config.toml
dataset = "streak pictures of flow and ridge fields"
image_size = 32
rotation_deg = 5
targets = ["field"]
activation = "relu6"
depths = [3, 6, 3]
kernel_size = 3
widths = [16, 32, 64]
lr = 0.0041
beta1 = 0.9
beta2 = 0.95
eps = 1e-10
grad_clip = 3.0
warmup_steps = 310
Rows from block 5 of a small image classifier, named by matrix and row number. Rows with one number belong to one channel. Each number is 500 + 40 x the weight over its row's rms, rounded and kept within 0 to 999. All counts start at 0. Numbers have three digits each.
After each channel's rows are labels from the 100 images, of 14848, where the channel reaches its highest value: "top examples" is what is common among them. Only what is clearly more common there than usual is listed. The data: streak pictures of flow and ridge fields.
# convs0: expand 3x3 conv (model.blocks.5.convs.0.weight, 192x32x3x3, each kernel summed), inputs 0-31
# convs1: project pointwise conv (model.blocks.5.convs.1.weight, 32x192x1x1, transposed), outputs 0-31

convs0.112:553550513564509518520488498471522531490471412485482563600505490512499564483467591511471491498509
convs1.112:474483491500515448506523602480547506559515536500476473543452492472392553510526498502471541563477
top examples: delta

convs0.37:545501498511412504425506527482512510585568503517519499473482519536482510485533454517505542458393
convs1.37:582567493456505525482467555497495451496535614506479461515504487553502547568538475507466482517518
top examples: spiral

convs0.186:531554561524494491423448530477541520550505444480493580568497462491507532541453464523514442542505
convs1.186:554514538461494479436422510459477512456443552468474468523478479515473538541518473605532468506541
top examples: waves

convs0.180:452519503542463480449513536486542463549507463506468584508484440480505478468516464465433564451422
convs1.180:504545375465495520522550504500496467516452513498488444560545425480467486515501490496481500567561
top examples: turbulent

convs0.130:572521490505473541581446424487484501495470539441570419523539518536530496521525527514540511519537
convs1.130:560510525491464447501515505434542490467453495459459462466470516453433534535426514557550543453467
top examples: delta

convs0.32:524472599487556558508455519541476532507524516578475543496444525474510475475411537518481459474515
convs1.32:475533504473487422493463555525447460502477509504451475453556519481545446533496426573480537434516
top examples: high contrast

convs0.104:406497493549467457510506499508509446474513554516485469567507489529494477516467443462615481467539
convs1.104:425491479530449413450570499484540457521487511515471500541508487475474516502483479496628504501525
top examples: turbulent

convs0.176:455465470513525408466527470471485552500516377497539514497451526489452479503467532543476464452492
convs1.176:429431469475493516476461453481463535543521452469541496523495551514429442509501512473391481489504
top examples: high contrast; pair of whorls; whorl

convs0.87:515516494532480531462532444511453440499520444514515520529541489571533527492532573447515573445427
convs1.87:619510482515492494529501486473485501465482510447485448431509550442504519507516498583543516431542
top examples: whorl; waves

convs0.98:506515551459483558469553491474526601557441444548505474475462496480523550512480536556444503493467
convs1.98:506512599512482513491468497465524537471499442508448551441428522477545562444475538508520501504425
top examples: high contrast

convs0.188:549500486549523488502471445507478534508495435516465512560490519529456602494434588535453493487467
convs1.188:493469473520553414528461573506561517569510492476502522477431514423435497508538541503489541518485
top examples: delta

convs0.6:501505512485534525534446450523475448510490461475515505487579471523541503492587545412450556543461
convs1.6:520515429489546527500441435499459492529415484444505524521555461513518523475531517470470570538570
top examples: loop

convs0.0:479500488534478491410549475439542545515488478538496508573442507540450529499433531561499543444490
convs1.0:488450574537477440495501535435541527534516490489483561537432552471466564513439521553512493485457
top examples: turbulent

convs0.23:452500430522447488465540455514510404514528532493504430519537489507531503492581456463514552443486
convs1.23:561493423523518476524504459479485463496470509450471493448501525454554519514517453556546511453611
top examples: turbulent; waves

convs0.109:496489541479502457481562513466525511614476421525495477417537496490510545527470500502534526472429
convs1.109:506461489503504558444520487414534522518518419456524488519480506488587530467479530471567421492494
top examples: whorl

convs0.114:451505499461523522541460541519501490522453536462549455463548458452521418473526434498543467584491
convs1.114:490486465510574507542470495508515495459424501403551425527535466480484456500531460511483439524553
top examples: parallel

convs0.21:501516496507472466441518593528494483579486498500438464538502488463458547505481411490494426553498
convs1.21:560514532481528548497451487495483497497535566484553465577526539489526563541522534454508392504488
top examples: waves; turbulent

convs0.182:484469564408536518455448490513459509489540500537507484496492496479492440491489377514559459483475
convs1.182:507496534535525553485509476467484525476525538499566535584491506571513525484469484446487559545605
top examples: waves

convs0.30:521554519579441506458502523488554484573490466555477557500502430545511546511493509485486507444424
convs1.30:511507475488487554437567468474539476502479467530465412459498373507498517464520538511518486501459
top examples: turbulent

convs0.56:502517502614469475436496500522520484593493457534453530566499477509471513489433544506533496469462
convs1.56:503489473500526392488513531482526478541479499505444481463476503382473534533497496545579452498515
top examples: turbulent

convs0.154:482475482584507467488579484501472481603546473524487531439506525506529538535489593509529513477479
convs1.154:457496492522571491514558462478517534434474482429563452418505512473575451515513525457503536487488
top examples: turbulent

convs0.13:543457490460499516566456493495451506433536531476570408481518536504501446485515485511600509492481
convs1.13:506483471532526535418484428501457548523562539551531555543484567512491566510506527452465541471506
top examples: delta; loop

convs0.136:474470479550439449497578554498486523505524492513489476568479522563410577485463491517477467506459
convs1.136:513504538470514582442465468490490511503521547540530506587513513510559579456493552419470475495491
top examples: waves

convs0.48:556570434485484504455428532490506512538499469496446516525472481428528473481531394529492476474531
convs1.48:457517449494532451461496532530507476504494502458474554433499508409498422470563499493469565461553
top examples: waves

convs0.72:539534555502437522437454560486523487566514469470526508560504476542503557526514412477502487514432
convs1.72:604526479553503519474465463443467476471478495433488492490525483520487546597531453545526456528504
top examples: pair of whorls; whorl

convs0.8:547511535460453501435424528443505549534525464490527496536507500604503563464482463539471494472468
convs1.8:515508563471497544494426563445510548475517518500530511525434470524459494437519521499445581568494
top examples: whorl

convs0.34:541468485522526426413530483522439492553559495513465458452479548453501552559536506525543486471471
convs1.34:518453518473532518490478417475456482465521475429557462491504559503565509561527504478503404501457
top examples: turbulent

convs0.103:505476530407534542490462545582438493504511500529475517466505503392519452461502444478478477521494
convs1.103:511497526486573506513507484559419451492462546490517492479587474489453504508566427532471549503552
top examples: parallel; delta

convs0.17:434469470556478412486554536516486438521561532517472483455484522503510528546525468492588482458530
convs1.17:471464520536537446445554479549470417496508504518454478476520512465541525568557434440546525492508
top examples: turbulent

convs0.55:473499407562507434490516483468501506603549450467556504475524486564518490500535509524444524498479
convs1.55:449437461435565556521509464448558554524507459493569482496476466541481463536512533475442493520464
top examples: whorl